From a checkpoint of a small model that answers yes/no questions on an image's attributes: trained on simulated grey scan slices of phantoms with and without marks.
Rows from block 2 of the image encoder, named by matrix and row number. Each number is 200 + 30 x the weight over its row's rms, rounded and kept within 0 to 999. All counts start at 0.
# convs1: second 3x3 conv (encoder.blocks.2.convs.1.weight, 192x192x3x3), inputs 0-10, a 3x3 kernel for each
convs1.109,194,189,216,183,237,197,208,205,208,245,173,187,250,189,205,218,226,218,183,219,164,186,252,167,217,173,154,210,191,181,182,202,171,147,189,200,205,181,222,226,236,208,189,217,210,176,198,266,215,205,229,193,233,231,205,220,175,215,221,187,189,177,169,185,228,179,179,227,165,181,180,161,185,174,195,196,168,150,183,199,232,204,196,226,192,239,215,177,178,189,206,213,210,196,183,221,186,244,238
convs1.110,218,195,196,175,222,191,205,238,209,151,164,201,179,198,180,185,245,221,223,163,147,156,126,223,154,177,273,182,202,188,177,134,156,207,219,171,180,228,189,196,161,164,186,163,172,148,149,190,221,212,177,182,167,219,158,161,157,230,204,175,231,194,180,149,221,204,186,219,276,199,168,216,160,191,193,182,217,243,196,215,258,210,222,182,195,217,211,242,200,188,240,235,189,177,167,164,184,89,119
convs1.111,137,201,169,216,152,159,200,188,156,246,224,193,236,158,201,212,156,172,175,261,213,175,210,205,205,167,191,202,208,202,252,219,159,222,223,183,192,159,169,185,177,214,239,185,220,211,203,199,234,227,198,233,214,221,176,214,184,205,213,164,198,247,209,154,174,198,157,189,201,168,172,165,157,202,169,181,175,183,186,169,187,237,231,218,230,206,184,257,244,227,208,208,238,220,241,218,240,252,208
convs1.112,189,183,216,203,245,224,170,237,224,211,200,205,207,210,188,209,230,186,227,243,196,184,249,173,162,193,203,147,241,201,187,241,210,164,220,261,164,137,155,186,154,241,250,220,225,183,159,198,216,180,181,213,156,165,174,209,235,178,197,245,189,223,183,185,198,197,192,193,209,250,200,262,166,156,170,244,202,168,238,256,196,224,211,187,162,266,257,218,217,263,169,195,176,247,227,193,131,184,208
convs1.113,191,218,232,230,186,197,191,231,192,176,217,235,154,211,253,170,212,225,203,218,219,193,204,182,214,220,221,230,220,221,235,224,214,228,256,184,191,230,195,149,214,136,197,164,158,179,120,164,219,200,221,186,204,247,169,147,226,207,187,202,202,174,182,189,172,169,248,203,253,218,176,180,217,261,230,208,222,203,203,261,166,191,214,210,214,181,158,149,199,154,204,126,198,173,164,186,193,214,283
convs1.114,228,193,196,236,191,235,206,146,228,215,180,204,207,215,232,236,174,213,265,246,192,236,185,191,210,185,234,196,177,195,239,231,203,225,228,234,180,206,212,197,161,165,161,218,186,225,218,160,217,228,163,183,157,141,154,181,150,228,242,135,191,212,181,204,211,200,173,187,254,193,257,281,204,177,204,234,150,179,224,206,183,201,155,194,211,243,207,186,188,228,244,225,168,256,195,190,154,232,179
convs1.115,225,154,231,220,200,183,167,202,252,171,171,146,229,215,215,179,261,160,248,195,169,178,222,210,181,164,244,170,179,189,205,219,226,182,212,250,220,221,250,202,185,248,239,254,203,182,195,199,188,212,185,197,168,202,214,220,160,200,239,230,189,192,229,165,213,215,177,178,154,135,229,219,209,151,232,187,207,104,200,231,206,159,230,199,253,280,257,169,234,180,203,179,209,198,158,202,253,193,205
convs1.116,215,97,150,223,184,178,168,157,208,263,182,170,171,213,180,228,234,220,235,187,192,210,184,185,192,219,193,204,176,204,244,213,216,221,255,221,207,263,237,191,214,236,209,195,184,172,220,186,251,213,202,218,169,193,208,167,188,182,227,194,180,222,180,122,214,189,169,177,175,191,194,239,264,150,204,185,180,143,176,174,193,161,257,224,165,252,203,204,250,173,175,182,218,142,175,196,160,131,171
convs1.117,215,243,200,248,238,159,286,204,192,208,219,213,135,147,211,182,167,195,211,245,193,208,187,150,191,154,224,220,221,182,222,222,215,214,206,203,138,187,176,168,208,194,199,241,210,194,216,188,213,214,204,208,202,230,219,208,254,214,192,169,191,236,186,199,175,186,277,226,198,214,166,148,187,214,211,195,188,241,204,189,203,200,239,195,196,258,248,171,222,176,192,209,161,181,264,199,167,210,246
convs1.118,204,224,199,240,161,232,168,218,169,223,200,210,194,217,196,160,188,228,257,178,191,193,197,217,204,207,263,208,228,237,178,142,209,219,194,235,179,195,246,214,211,210,191,171,200,229,189,195,190,184,187,201,161,240,176,176,205,165,172,221,187,227,220,204,229,284,216,189,216,180,212,181,232,152,236,215,144,218,217,194,170,214,135,172,191,178,186,211,252,207,167,270,241,240,252,204,156,214,215
convs1.119,233,148,243,194,216,201,162,234,187,182,152,183,199,232,216,208,291,225,178,158,207,203,189,186,170,273,233,156,219,204,178,191,189,178,214,227,244,257,216,236,186,190,195,194,182,211,200,139,195,190,206,209,258,218,209,213,194,215,217,179,216,199,186,222,221,198,205,251,225,234,231,134,206,169,173,212,207,211,219,158,213,214,178,143,160,216,167,237,181,186,195,207,204,182,146,153,171,201,257
convs1.120,211,176,139,118,142,158,148,132,175,276,215,229,201,207,213,222,230,201,251,194,217,219,204,210,213,214,211,209,245,244,238,228,197,215,218,264,136,150,224,195,212,226,195,252,198,171,157,178,165,220,153,213,152,226,188,201,189,165,173,182,224,228,218,158,150,178,133,160,180,140,166,186,157,157,179,226,204,129,185,173,182,169,155,189,229,186,252,226,196,234,243,238,180,161,221,199,166,242,177
convs1.121,195,205,185,193,192,203,200,192,193,171,169,172,232,126,228,208,171,217,189,179,245,180,186,205,190,181,171,263,196,155,215,251,236,176,210,212,215,239,232,229,219,245,200,251,187,199,207,228,233,252,240,183,204,197,239,183,138,234,216,215,204,209,205,228,219,187,247,237,189,150,217,172,157,253,228,228,168,202,170,192,185,156,167,158,237,211,224,227,249,214,189,187,193,183,197,171,251,177,249
convs1.122,209,194,128,187,211,170,203,177,208,233,162,276,232,201,240,233,131,221,241,245,231,199,141,196,137,178,215,175,181,177,228,210,192,216,184,177,195,174,176,173,241,185,168,213,235,164,173,193,198,229,207,184,192,169,210,242,203,250,221,178,147,210,152,196,188,187,204,291,227,186,244,219,265,229,191,203,213,190,180,207,261,219,184,186,211,189,189,275,242,179,191,205,172,143,168,152,183,227,129
convs1.123,139,202,194,209,261,197,199,180,183,197,256,226,215,250,235,225,209,197,179,231,235,190,266,229,239,267,185,181,243,200,208,234,274,173,157,221,144,134,185,244,137,188,224,138,149,181,198,208,195,183,166,206,227,236,185,156,139,242,202,153,259,200,176,179,183,171,203,281,169,211,233,197,185,209,183,208,192,176,183,251,185,182,205,213,174,194,228,209,216,150,187,151,247,160,192,197,234,188,219
convs1.124,183,205,279,229,226,193,190,236,254,189,208,173,147,191,197,198,204,144,150,194,196,175,174,216,147,136,174,239,231,217,153,188,216,174,167,119,199,160,200,201,211,158,215,208,154,196,189,170,211,214,161,178,158,180,178,247,226,180,207,195,175,163,160,192,237,228,257,205,203,154,178,164,149,163,195,190,218,215,210,136,236,184,164,286,156,202,175,182,197,180,170,236,192,183,121,187,181,190,188
convs1.125,174,195,184,195,216,172,172,160,176,222,200,132,203,156,216,155,188,170,238,136,163,186,190,176,196,202,217,146,154,185,222,244,172,221,214,159,170,183,261,236,203,208,139,174,200,188,148,173,247,196,146,169,176,232,162,182,198,202,241,174,233,214,147,216,205,160,177,211,192,212,240,200,165,128,221,191,197,208,169,225,227,239,230,238,198,203,264,169,225,245,191,189,208,175,180,209,209,162,169
convs1.126,172,144,187,230,222,198,173,226,242,141,217,205,240,200,241,218,193,225,188,228,178,146,207,223,151,179,244,177,232,206,218,208,241,183,213,178,261,222,208,213,199,192,201,229,157,181,157,226,220,189,176,210,211,187,182,248,198,240,215,178,209,242,176,136,212,178,190,217,238,232,243,163,201,231,187,200,206,205,207,202,182,218,240,182,198,180,201,204,139,162,173,218,176,182,181,186,199,237,236
convs1.127,230,184,215,192,208,144,148,162,200,216,181,171,211,222,185,276,241,151,199,164,173,207,142,178,251,181,212,242,197,260,232,209,251,213,235,235,181,181,144,262,198,234,210,198,178,203,184,216,194,169,152,191,221,143,172,173,201,236,234,256,253,218,206,171,241,194,165,195,212,192,239,156,206,213,183,179,208,232,179,216,200,153,223,203,203,213,220,208,233,240,187,201,181,177,156,225,149,139,212
convs1.128,207,200,211,230,235,235,226,202,205,206,197,204,242,204,204,223,174,166,206,227,219,172,215,190,189,199,193,183,223,196,204,195,183,216,190,170,160,238,177,189,184,177,201,178,183,166,167,192,140,179,186,184,171,244,202,167,192,190,162,185,209,253,193,176,213,198,227,278,218,185,206,223,180,239,147,177,194,192,197,193,194,224,231,195,202,197,177,143,168,114,205,148,159,187,197,196,163,225,228
convs1.129,219,206,196,189,212,176,183,190,194,244,207,167,237,231,175,235,212,202,195,226,138,222,220,150,235,210,228,205,193,166,235,159,187,249,212,221,174,196,225,184,193,239,181,157,196,196,207,229,193,226,232,217,228,198,228,175,203,196,182,193,207,179,171,226,177,234,195,178,219,160,239,234,171,219,188,199,171,157,216,148,200,225,193,229,198,215,227,240,203,209,200,215,167,238,229,198,208,198,222
convs1.130,238,144,191,194,152,174,165,156,195,161,203,172,199,155,210,236,182,205,180,204,180,196,192,165,184,217,220,206,169,214,189,163,196,226,222,188,224,240,231,204,224,231,217,243,241,209,196,157,207,137,181,167,177,149,210,160,190,195,192,257,172,210,239,147,214,220,144,120,214,146,157,184,188,199,196,167,198,205,212,192,218,213,182,216,233,237,217,258,212,240,214,135,188,204,245,197,182,190,186
convs1.131,176,198,180,183,217,202,199,184,216,209,244,196,181,230,245,189,217,200,209,211,207,221,163,184,219,217,175,209,212,221,177,197,212,222,221,183,218,177,224,162,221,199,151,217,210,175,178,207,184,225,192,200,213,249,213,198,254,176,207,230,194,162,233,162,167,221,187,267,257,141,204,223,170,153,150,123,169,232,187,186,181,231,232,223,139,228,232,198,143,191,230,189,180,221,222,248,236,231,201
convs1.132,198,168,196,181,227,215,245,274,201,229,204,198,257,182,179,220,205,245,216,197,155,192,213,177,208,199,192,223,212,166,183,219,236,174,185,156,203,168,207,200,196,200,211,175,236,150,168,222,198,154,200,220,199,208,175,198,211,209,233,160,207,179,181,194,202,176,194,264,204,231,207,174,221,206,166,190,234,169,204,199,166,157,182,220,150,162,198,130,103,142,140,201,119,206,188,142,225,262,204
convs1.133,257,209,247,201,189,226,156,188,227,190,204,210,151,241,210,185,192,183,186,171,252,212,142,253,209,245,226,208,198,213,249,188,154,218,192,185,264,198,163,193,223,188,173,215,171,151,169,203,223,241,194,185,181,194,198,168,262,159,233,206,231,192,204,261,178,193,211,222,200,218,188,228,204,228,143,182,245,201,178,235,234,219,222,186,232,168,244,232,210,239,186,255,209,256,174,213,199,200,174
convs1.134,220,207,191,187,132,155,170,160,178,222,182,180,208,243,227,204,186,237,207,191,197,208,182,153,186,241,186,181,178,199,230,222,195,242,268,229,187,161,248,203,222,208,169,201,227,236,245,256,150,190,195,190,193,235,202,198,202,161,205,281,200,204,241,122,203,182,144,206,210,176,163,160,211,163,186,244,191,225,194,156,220,158,165,198,184,239,202,206,196,198,222,218,184,189,209,186,179,206,209
convs1.135,202,179,185,192,164,163,233,199,213,179,168,194,200,193,222,223,241,202,174,181,153,153,159,216,226,191,206,170,226,193,207,255,185,210,235,221,184,193,194,191,181,223,257,177,231,195,168,184,216,181,206,206,192,192,245,212,226,196,186,207,209,259,186,191,175,162,278,237,154,229,201,194,171,192,166,199,176,223,238,205,179,199,203,218,156,227,214,172,258,161,169,144,188,181,179,170,201,255,208
convs1.136,196,180,169,225,239,219,166,204,251,278,198,205,210,178,232,177,207,180,184,235,191,191,206,233,202,165,195,193,153,207,189,231,174,161,192,170,192,180,211,228,225,221,226,260,203,202,213,281,172,203,221,260,186,227,218,165,162,223,188,192,178,211,253,180,220,184,210,277,181,164,223,253,186,190,157,196,200,196,188,229,216,170,206,166,201,224,183,225,215,217,224,191,241,220,201,188,219,240,205
convs1.137,195,203,196,195,238,231,204,215,240,245,258,183,192,184,160,185,207,186,250,257,199,240,177,164,181,214,160,232,179,228,250,198,255,194,212,183,232,187,182,240,171,195,198,194,202,212,177,173,242,229,138,207,213,166,173,255,150,206,177,193,209,232,168,217,194,186,215,205,199,252,219,249,241,162,197,210,165,165,213,241,174,221,211,193,159,277,186,184,141,178,213,223,201,243,212,182,215,246,249
convs1.138,168,191,242,201,265,253,191,203,235,235,183,219,203,215,189,197,211,194,232,198,224,127,119,202,217,199,219,200,250,240,236,168,200,164,188,186,170,181,152,175,140,170,181,174,186,195,172,254,199,196,171,210,152,200,189,212,163,209,230,186,207,169,145,188,247,203,194,279,239,221,267,198,197,205,182,196,204,229,161,253,184,159,156,198,167,236,155,191,169,147,199,201,193,142,154,170,116,187,229
convs1.139,229,237,170,199,172,196,259,155,171,175,215,187,223,198,165,192,137,121,219,186,204,233,132,192,197,185,231,145,159,211,214,205,300,198,249,213,222,175,175,225,197,185,237,236,221,231,199,243,232,202,166,169,117,168,200,234,182,228,189,203,192,187,207,183,163,152,212,229,176,252,198,190,192,227,207,230,183,213,214,194,204,194,185,199,230,194,197,185,214,232,205,160,192,194,175,180,181,170,226
convs1.140,155,187,200,195,198,208,184,205,223,179,157,233,206,242,209,190,195,239,195,184,237,192,191,185,140,247,227,267,213,215,180,213,175,211,116,194,161,216,197,239,188,190,174,169,167,219,259,254,224,198,145,175,230,236,183,185,190,154,175,157,176,233,185,188,196,187,214,179,210,226,261,184,173,207,161,212,168,178,213,197,143,283,205,203,178,229,181,143,255,202,200,177,202,181,195,208,183,155,187
convs1.141,220,209,221,182,270,222,181,204,290,258,259,222,217,221,194,165,244,212,217,162,146,201,212,205,214,204,259,211,169,174,215,206,188,163,199,190,169,229,182,196,189,186,176,154,146,239,201,257,197,192,164,212,197,195,168,206,177,176,172,149,177,218,144,232,213,220,192,200,278,170,246,276,184,164,181,203,198,164,172,181,239,242,238,222,216,179,187,182,222,170,176,196,189,182,180,177,194,215,200
convs1.142,234,197,232,218,213,226,194,219,139,231,189,212,136,212,186,160,174,192,191,262,169,234,220,187,217,195,177,212,218,217,170,195,177,222,174,153,183,181,214,183,253,150,174,212,192,191,187,221,200,176,167,216,215,204,205,179,169,151,179,148,185,194,248,180,232,245,175,173,199,219,165,175,295,224,195,212,223,243,176,227,227,183,200,240,141,223,148,170,224,236,164,199,207,178,244,180,216,224,211
convs1.143,176,201,232,159,204,193,204,201,256,227,209,197,211,243,188,197,188,189,225,217,171,268,210,226,178,211,162,230,179,212,286,185,202,215,198,240,156,206,231,192,184,213,182,261,199,209,157,131,151,195,217,183,220,223,242,152,204,206,203,214,161,234,218,194,214,219,178,236,189,198,242,231,233,231,207,223,199,213,230,198,196,197,237,216,262,260,176,222,249,220,203,204,255,205,239,213,250,190,212
convs1.144,206,196,222,191,216,226,173,185,221,150,220,209,197,222,207,162,223,197,184,187,232,195,207,240,171,144,200,186,212,222,208,177,202,194,197,205,223,202,106,234,230,175,187,177,156,208,131,240,142,120,216,166,183,161,195,243,225,194,231,179,170,175,196,204,207,188,254,213,212,189,238,190,188,199,201,206,215,184,192,232,194,200,232,262,182,200,221,205,160,181,197,220,227,189,237,210,158,197,191
convs1.145,179,222,247,196,170,195,208,196,168,217,195,219,202,175,166,165,186,209,210,175,202,223,160,177,140,248,207,154,192,130,207,226,217,205,192,195,214,190,188,164,192,211,198,142,241,171,178,222,112,195,198,187,229,193,227,196,192,193,165,216,200,196,242,235,192,166,247,174,155,216,167,127,187,258,216,281,197,190,255,171,205,230,218,182,168,171,209,207,183,219,144,220,224,238,189,190,205,207,231
convs1.146,205,236,229,227,175,214,229,245,209,157,159,158,184,165,220,189,137,196,160,181,266,177,214,187,181,209,196,202,165,194,247,191,185,186,228,224,245,236,191,183,240,193,177,233,213,255,218,184,268,204,206,242,176,179,159,237,211,166,207,192,157,184,189,142,241,187,132,199,234,176,188,177,218,173,192,117,195,237,214,158,209,209,166,209,181,180,166,160,163,172,198,187,200,199,233,183,189,210,188
convs1.147,171,159,190,222,189,200,253,229,220,198,190,197,218,229,169,250,150,167,196,158,224,162,191,199,177,219,176,267,190,223,203,235,201,217,151,187,227,214,246,223,241,205,199,169,218,221,207,246,153,194,159,198,164,230,212,141,163,195,179,225,180,177,225,164,169,187,260,186,148,250,248,231,189,195,176,217,175,193,230,189,193,180,198,195,188,229,209,231,188,193,209,196,235,186,193,170,260,162,232
convs1.148,173,192,155,223,216,218,225,202,215,189,198,175,235,207,213,165,213,236,184,178,193,241,195,194,131,165,209,235,254,175,181,207,216,220,145,213,233,187,259,169,187,221,202,212,180,170,207,160,180,192,228,168,150,188,241,184,203,195,221,231,184,214,220,172,174,196,216,224,198,193,205,292,211,215,189,208,211,145,173,229,164,232,225,200,177,209,224,143,191,190,265,197,197,176,152,223,217,193,190
convs1.149,220,151,186,252,171,180,222,174,205,202,188,165,202,184,162,163,199,179,205,220,204,220,249,162,177,194,156,207,196,212,203,205,198,235,230,207,148,220,179,185,159,204,187,214,179,202,213,199,241,197,217,197,223,174,169,192,211,213,195,227,183,185,183,224,102,264,244,208,187,239,220,201,164,244,190,271,202,215,197,207,177,161,209,169,132,177,256,274,199,254,198,212,188,191,201,176,215,226,213
convs1.150,211,193,184,202,268,192,203,244,213,211,226,207,205,211,201,257,226,148,172,154,148,224,163,134,175,157,185,187,203,196,205,206,214,224,205,174,234,216,235,192,186,171,250,211,136,173,149,178,192,204,173,182,204,175,189,219,180,217,172,154,209,268,237,200,211,181,223,235,187,299,229,206,203,208,245,179,205,206,207,190,214,185,221,217,207,204,202,243,185,212,186,196,223,150,115,200,202,178,160
convs1.151,170,179,218,183,200,176,207,263,219,218,191,164,232,158,179,178,203,156,188,233,165,205,206,209,205,182,226,212,198,228,189,227,200,248,252,236,179,177,185,169,172,198,180,252,235,175,183,189,175,172,200,104,189,166,153,181,230,174,204,190,209,221,175,168,198,251,177,157,260,212,224,255,186,195,182,189,182,189,197,155,173,197,219,210,183,210,188,185,165,179,193,193,206,214,199,141,193,191,152
convs1.152,191,197,193,239,125,231,306,228,232,252,222,187,235,168,132,189,156,197,172,163,214,161,147,199,197,175,159,188,215,196,250,187,234,237,185,182,234,201,128,232,216,211,168,198,196,156,179,225,190,176,164,223,168,195,230,203,225,203,183,209,231,220,150,190,205,203,193,229,169,280,187,227,199,197,213,199,184,183,213,181,202,208,228,203,204,185,229,170,268,206,236,177,195,188,179,212,201,200,197
convs1.153,210,210,229,199,204,214,201,208,227,152,151,158,204,202,181,191,214,188,205,155,208,209,161,199,198,237,195,151,149,187,161,177,199,165,180,208,184,205,196,172,226,214,188,206,158,231,204,194,196,193,154,226,177,208,167,211,190,219,186,214,216,171,223,205,241,212,204,207,182,197,201,230,188,202,206,208,196,261,205,223,259,141,141,149,146,164,187,165,187,196,223,170,244,191,219,154,214,187,202
convs1.154,208,185,189,179,200,200,225,202,173,149,207,154,202,198,174,175,165,189,172,199,168,170,208,208,177,167,229,172,216,207,199,181,203,188,213,207,177,201,199,235,238,189,191,198,176,203,213,221,192,177,210,201,181,173,232,217,222,263,201,177,222,201,179,210,182,182,209,213,194,233,204,211,242,235,191,210,181,197,151,175,201,183,252,234,270,194,210,177,177,241,233,149,185,228,256,201,177,233,220
convs1.155,177,211,220,190,178,253,186,149,186,191,191,201,174,147,175,178,146,155,256,273,161,211,225,174,204,200,235,164,157,202,219,220,205,169,166,235,189,229,217,207,204,192,212,194,206,144,163,200,196,199,220,189,202,181,186,175,217,180,162,192,183,201,189,205,214,263,180,199,230,211,186,150,188,213,157,178,207,173,202,216,256,211,152,221,160,166,146,233,200,204,174,220,235,164,182,152,228,225,235
convs1.156,142,171,213,182,204,205,199,224,175,224,211,234,242,229,223,169,208,227,211,221,168,153,214,229,209,242,203,229,211,163,208,221,205,218,169,229,180,162,180,208,196,146,186,198,184,193,220,231,153,217,214,249,231,203,232,209,186,179,190,183,220,156,228,180,145,173,177,189,208,197,195,212,171,185,181,210,211,156,187,222,181,224,227,184,205,248,212,234,174,194,210,238,210,175,225,268,205,217,216
convs1.157,190,175,203,170,189,191,206,217,193,234,197,202,190,191,230,175,209,244,189,164,221,176,187,241,191,183,254,145,197,211,165,158,165,179,192,154,181,242,164,215,210,171,244,210,173,205,137,159,172,168,174,207,165,222,195,260,185,202,202,192,157,174,195,181,257,199,185,244,263,202,208,178,248,248,201,194,199,213,167,179,160,195,197,232,217,212,194,207,202,199,201,197,221,204,239,225,225,189,201
convs1.158,173,184,205,190,190,211,204,210,213,138,167,245,170,170,295,229,239,273,136,198,214,176,213,269,145,240,262,247,232,203,228,220,171,117,201,241,192,191,151,188,226,197,209,173,185,137,166,187,205,170,170,173,208,207,158,169,213,210,214,211,236,212,179,197,215,199,245,236,228,256,188,206,163,199,195,152,205,162,207,159,144,183,241,190,207,207,177,229,214,192,190,242,231,205,168,207,181,179,152
convs1.159,166,161,161,161,203,140,285,225,162,196,214,168,183,176,184,189,207,218,145,207,191,170,200,189,211,210,195,198,167,203,178,252,197,173,173,224,201,224,210,177,232,204,194,208,123,249,138,249,251,221,189,235,190,215,209,176,200,198,219,187,155,153,179,180,180,184,219,131,173,188,189,260,235,204,156,160,166,182,197,233,222,173,213,250,180,252,194,154,196,192,164,213,232,193,190,236,211,152,207
convs1.160,171,202,237,204,244,223,252,234,189,175,162,165,178,126,170,163,222,165,207,209,177,183,180,153,206,177,134,184,179,209,193,221,203,176,190,210,211,140,204,217,195,162,221,180,199,206,134,173,167,210,159,168,171,158,203,201,192,214,230,200,161,167,213,129,211,198,240,204,190,240,189,154,161,194,230,209,282,199,221,213,246,217,200,182,200,177,181,178,158,153,206,204,183,172,163,162,144,180,225
convs1.161,204,224,227,186,170,252,224,169,218,199,197,157,252,226,171,228,225,248,235,194,195,191,187,162,187,172,242,237,215,131,234,177,138,223,209,172,206,174,167,200,238,221,127,204,195,184,108,192,210,205,197,261,239,234,213,252,159,190,202,179,183,170,166,185,174,231,149,204,161,175,160,186,207,187,225,240,215,239,241,199,195,195,198,183,190,222,188,205,233,196,228,190,197,219,233,208,174,227,269
convs1.162,209,224,150,186,189,202,212,214,216,190,221,206,205,243,172,183,239,215,228,200,211,167,208,224,223,198,191,201,171,194,197,206,284,167,215,237,204,189,235,234,207,185,211,213,218,197,233,210,189,209,176,205,236,197,231,188,232,182,218,224,184,222,186,136,210,193,232,191,237,277,253,245,205,230,182,181,184,197,186,162,215,185,175,218,212,235,254,210,197,236,188,154,210,164,209,219,206,213,190
convs1.163,225,201,206,189,227,167,150,158,197,149,165,187,174,172,266,194,283,329,189,187,226,150,220,221,177,228,234,180,159,193,228,188,166,189,187,153,208,240,150,210,169,226,200,236,200,165,171,189,142,143,193,186,193,230,136,212,243,231,191,220,275,219,209,164,169,206,161,189,198,197,164,202,248,256,192,196,232,194,199,198,185,200,176,198,175,232,151,238,203,257,173,169,184,190,125,184,220,181,158
convs1.164,167,181,152,187,154,147,164,184,160,231,147,165,182,190,226,187,199,215,175,190,209,195,139,234,177,197,232,183,146,220,219,200,155,161,172,232,197,216,188,213,257,223,224,188,234,172,196,207,206,230,223,189,218,214,209,220,241,253,252,256,227,219,214,180,132,172,186,189,149,216,184,211,187,190,163,165,198,206,205,163,172,174,297,232,207,249,207,173,184,218,221,155,205,170,229,215,239,218,181
convs1.165,195,175,195,217,205,232,186,204,200,211,174,132,184,186,174,208,240,191,194,221,144,145,141,146,195,185,122,225,195,206,247,167,159,240,179,165,165,201,192,131,186,180,189,228,176,116,155,129,190,177,176,163,158,205,185,201,162,226,143,170,221,186,173,122,175,244,223,191,195,250,193,182,173,178,196,164,192,223,199,192,180,195,205,253,228,224,202,191,226,230,241,161,203,190,185,185,183,164,153
convs1.166,170,208,149,186,156,203,196,168,146,241,205,189,250,194,151,209,186,184,228,137,143,200,167,177,176,217,221,211,209,148,230,253,235,203,235,235,162,169,196,206,179,171,213,154,203,172,171,152,194,242,163,228,278,221,179,234,176,208,163,193,156,221,177,178,265,209,175,143,174,182,159,158,163,212,183,202,216,219,214,190,257,182,211,233,208,205,173,197,214,224,190,185,157,214,219,177,210,233,199
convs1.167,235,201,185,152,187,195,221,182,164,210,204,199,197,172,172,162,215,171,175,158,199,191,243,182,174,177,177,242,209,134,201,193,242,201,198,246,241,241,198,181,203,166,240,205,199,171,192,190,179,229,221,130,185,191,212,170,199,175,206,180,256,202,206,204,210,180,170,219,216,199,196,207,218,186,201,208,210,188,220,195,163,159,239,180,198,250,210,204,226,262,201,195,155,190,204,188,183,210,227
convs1.168,238,194,210,173,205,220,151,217,136,166,213,165,227,251,214,230,177,175,208,228,185,240,211,176,208,178,200,148,192,200,225,245,196,241,224,174,165,174,211,214,154,219,191,212,217,189,186,248,191,229,220,170,195,188,136,172,217,186,181,149,170,209,158,210,174,146,136,197,243,193,151,213,204,171,199,216,196,175,167,209,183,181,164,246,178,221,227,247,183,210,228,190,213,231,177,247,210,203,210
convs1.169,266,205,163,193,193,199,211,198,161,190,188,207,208,235,201,130,221,247,212,168,211,173,160,259,176,217,280,196,232,211,169,199,222,171,183,222,245,202,215,185,212,137,136,214,220,212,192,193,187,215,162,248,180,237,165,224,235,172,157,250,207,207,155,208,221,219,220,181,167,158,170,177,233,235,203,164,228,234,243,234,198,177,227,182,212,149,218,183,180,205,219,225,195,234,199,237,224,188,157
convs1.170,154,191,199,218,193,244,241,200,182,227,223,195,176,161,263,210,186,184,187,182,219,210,160,199,193,170,176,237,243,168,228,227,205,216,187,182,193,188,222,216,197,177,165,171,137,201,217,258,192,217,171,194,201,233,242,185,221,187,183,163,207,136,179,179,214,190,233,180,230,236,237,205,187,219,124,189,247,224,155,174,211,178,192,212,243,188,193,200,193,228,170,188,212,167,140,160,183,212,206
convs1.171,178,180,138,153,204,203,173,174,195,187,202,276,204,183,264,150,188,181,206,206,217,198,223,243,187,205,208,231,195,143,206,191,241,133,201,182,179,187,240,208,163,207,231,155,174,223,217,236,204,214,208,122,157,235,201,177,183,177,224,239,233,237,220,193,195,188,204,226,154,195,219,180,232,211,216,191,193,148,172,194,195,156,159,172,187,174,210,186,198,190,146,165,227,181,162,179,212,203,215
convs1.172,200,210,157,183,140,156,178,202,152,159,197,211,229,261,234,185,257,237,181,253,227,185,215,211,206,218,223,185,172,212,232,241,178,191,225,253,182,208,195,172,239,196,199,182,229,198,117,183,191,175,123,210,171,183,220,160,221,179,190,208,189,198,179,118,152,229,181,143,180,171,174,180,196,170,196,164,173,200,190,161,169,199,194,190,221,254,179,187,166,237,168,203,205,215,147,253,164,190,194
convs1.173,120,166,266,181,165,214,169,184,166,260,196,205,220,178,168,186,188,118,248,201,177,203,229,192,182,184,255,199,194,161,189,230,168,228,161,212,148,234,206,196,219,162,217,241,258,230,180,227,199,216,168,246,218,186,217,226,246,240,195,209,228,216,249,189,188,209,183,150,143,185,224,240,154,180,227,180,212,192,197,211,202,191,201,237,226,188,191,233,212,242,218,241,222,274,267,209,197,200,229
convs1.174,150,130,153,174,192,189,173,215,217,250,242,127,216,176,128,214,186,157,203,196,145,211,238,183,196,258,182,210,175,191,192,209,197,214,175,170,196,256,213,141,201,247,184,228,236,179,196,156,161,221,171,206,233,219,220,206,180,216,244,184,225,228,205,179,208,228,227,241,238,257,292,256,198,167,181,191,231,213,178,198,243,231,172,211,194,131,212,206,212,218,182,188,172,204,248,169,216,208,196
convs1.175,210,177,223,220,175,155,215,204,211,215,166,221,156,176,196,211,176,195,185,213,217,176,241,244,182,191,189,210,214,231,181,197,211,270,141,213,243,162,219,185,215,241,200,217,202,153,162,204,137,178,189,180,230,211,207,205,226,230,181,149,212,207,217,205,210,196,256,182,199,184,196,237,222,216,203,237,201,191,204,221,208,211,223,170,198,231,106,171,237,154,171,180,218,189,240,225,244,247,184
convs1.176,145,200,200,189,176,243,208,167,231,224,219,256,177,214,225,174,175,140,187,208,205,194,172,234,184,145,176,201,169,199,177,186,198,263,188,181,188,221,211,249,204,185,150,220,196,149,198,232,111,199,173,197,172,165,195,153,228,254,144,160,206,165,203,184,191,161,216,201,140,177,179,216,210,267,197,213,220,187,171,168,173,227,210,179,210,260,177,223,181,194,191,159,193,188,210,192,195,158,203
convs1.177,213,195,175,173,182,196,185,235,208,201,235,237,244,226,229,225,222,267,206,248,165,220,202,221,189,241,223,227,252,171,179,209,181,167,214,210,187,180,216,224,210,179,205,137,171,190,197,206,219,254,248,179,239,236,225,218,195,165,218,216,212,202,195,184,186,212,178,168,218,182,202,170,216,210,193,210,208,214,196,208,197,270,243,170,226,215,153,200,228,204,160,196,195,213,245,242,257,213,277
convs1.178,222,153,164,208,181,199,249,212,213,189,160,194,186,215,259,201,182,278,156,177,178,194,158,192,191,181,211,216,156,140,170,144,190,196,115,212,191,228,234,206,217,182,196,228,193,190,219,183,158,199,186,186,175,228,127,204,206,183,131,178,184,163,178,158,141,175,139,200,207,182,189,213,186,210,250,217,181,173,240,201,214,250,234,218,223,227,245,190,235,249,200,170,173,217,162,180,198,149,99